From a checkpoint of a small image captioner.
Model: 23.1M parameters, encoder arch vit, encoder norm layernorm, encoder activation gelu, encoder patch size [4, 4], encoder layers 10, decoder width 384, decoder layers 8, decoder norm layernorm, decoder activation geglu.
Data: 145000 training examples, 1.4 epochs.
Rows from block 3 of the image encoder of a small image captioner, named by matrix and row number. Rows with one number belong to one neuron. Each number is 500 + 40 x the weight over its row's rms, rounded and kept within 0 to 999. All counts start at 0. Numbers have three digits each. After the name is the row's rms in percent of the matrix's.
Before each neuron's rows are labels from the 100 images, of 14976, where the neuron reaches its highest value: "place" is the part of the image that holds the peak. Only what is clearly more common there than usual is listed. The data: views of escape-time and Newton fractals.
# fc1: MLP up (encoder.blocks.3.mlp.fc1.weight, 960x160), inputs 80-159
# fc2: MLP down (encoder.blocks.3.mlp.fc2.weight, 160x960, transposed), outputs 80-159

place: centre
fc1.719 042:547443527556484469499557511474507540526529532418416471513554469483447518537541516477496435512472435482476477550551411498455477522575467484537455498421479499479405565537524499507535525490471485539532486514542549499518458481534490592463543449
fc2.719 044:462528500487557519514482465513518436490473514464476445467504515529481475562519510465477575495479485474548453551492488509475447486561529466424456485537562451456541431522508556517547450483499450507558495480437500435499564471475467467558499469

place: top left
fc1.595 028:517503532468508428467482463526484477491492454478474462582510525468507551457483496432548550557550458483540396415466511517485545439533532463478463519454483452459535481531543506474541455496522545476491452547467509457520485466548576486490468487
fc2.595 028:523477485510513516540528478534484486401529543534493514412581459548428432558547482535508499478449580492509513504486447581511453510506529579430518500558502442524535462411441516493508531470542480537501530424521529568462469493466452487481499604

place: top left
fc1.532 107:471494469475478470512435529478511523508537484442406476517466508509448508496551477465494482512472557468505436501453533527492555447503524604437563538559440518389545534528560521532523452506494555538464505425533440528575470457504555430480462507
fc2.532 111:526498506501536564542465443447511573448461528520572385506474527543471428494451550552527518477455508493497583508567522440491503560513514549533405502490485507532526465504508523439488527462547496472498551510561521512506499482545468511523560554

place: top left
fc1.441 054:492487456419541491435517491477506529479503525497507493537488493560500491466453475428407525512523525527513497546559504498467468453500455567511501529488533490552419466474456597545504441472459532575508491491516499504459444488490596548469485513
fc2.441 054:475462507476547540503447524447484495490412498542476536483489520446450499511519488626578540503593509531573486408447504499457506487517543500459497481455513501459488458513533539527548535475497462457506510540498445542589465507516442468560470468

place: top left
fc1.759 082:517497506523542442565457499503527465518440493510491457487513412537467461571426553462510579565515496351478504508539461494544509593527560518468463491509446551503473514512483519493460522480464481461536440507550526449513523506460529509461553517
fc2.759 081:499455570478472479453623552500456516473443516468526506502507479475569476499520405534480478507407459579530421440547505468448504449485531495496532522441465503562505459530541522560436461508503506526489537532558551497484496507496381486472478449

place: centre
fc1.508 036:501476487503422460509520506527527440498511534557568539383455513525539554583492437437468497535471517516481541496526429451437408528599534566491471513533473483475468477547426442526483549512521500481496522448505526448596500533517506465513560546
fc2.508 039:467536484489475525504499518456445498509514477489538553479561500484439503483490535468524457439491487510504430515554596497499515461485485372520504525512460532531510552467591501504559481520526535510488518463481421454498503522451555502435534552

place: top left
fc1.552 077:547512493430504522502487459543516467508562484518486448537509566497534498509542538447508551518491475534539537496520476538547520490485453511487527578500553512571377557480493404535490430470526506488481562417532502472511514516500546513482526486
fc2.552 081:517500552540494435533517512496499439517465484512465467484481432517510466483485459540484472545501530494529494512572516469472525523551421525511482491468526433547547463471535594443471484567400533515485491493470498500517462494523535494533504477

place: top left
fc1.297 186:529493510507408510509456474543448559512515482504541533460553503449516469559448473480552489460459532515452499526511510494427453537495476494537491474503469478429499544504526513504537511474423522461489416493467518507480485486556467530515619507
fc2.297 184:471504438500542542557461465442498522506452455547508475488544540479529510524510522511469534429484532489528493538424442483576493541459462559476477536514536556485516546497383548578484487465486542577465519490406445537477456460465551486509443505

place: top right
fc1.669 072:437460500510469567558509556526450510480515465478473544526556475462478442553570464484556429519509516456547485514533404555545481584447538502534526488546488499489517447494488438499479523517513516502535533472560436519512445580467462470512432509
fc2.669 061:494539467456470475397511414496494487495522534489522493473441416482552558457502558569431519579484496510479499478536546499517504578497522439546500543496511544417572491532507498537403487483474477488530476544536535453504442455518556546548525483

place: top left
fc1.213 075:435475537489461559523448469523411471475515599533509528463503471499534515514475519584495473527467540491515505526493545516511479506609453496567466472546484450435482458419482495540511512456391461477578506470453553515512545498511414526582572570
fc2.213 074:509450512572511465456488475505564534445509481483446478532526534502590564523526453425503505466542526481481447497526549512499459510469564501449504478450586516543537490531499404525436526557547504525438561567504496482440470469461490482509446505

place: top right
fc1.456 140:457513536509531490532490604545542436528600539490501517438537542507487533453580482470491557529467493544462466558521492456534539451439499420506451450477561429538516462470499465498565448492510525481475505516509429514482523426569530502446540494
fc2.456 137:472462435506475560457545506489475464488472501484461497508523538548555503526429542472525447520587478544474576430456518492499541514511497507470553452510478496423471546478501521448422534433484453457494593467489511405506492573461493507487468517

place: centre
fc1.573 086:519483510530477409523502473526490531546496454519513514537481525470513498510511530478485467444512461495422441600541444487439478606493549516513532528457478506490540517539522475513493557489524467555512438520469504551562475415508431579481495503
fc2.573 083:474462555549487566502494480486547482489485502509479516465541513542466465501484512480485455445461512440522411490558487476565429441518478559471549478527507506511451500531438541520521479514524515506582457544452539447494539511497514482502459442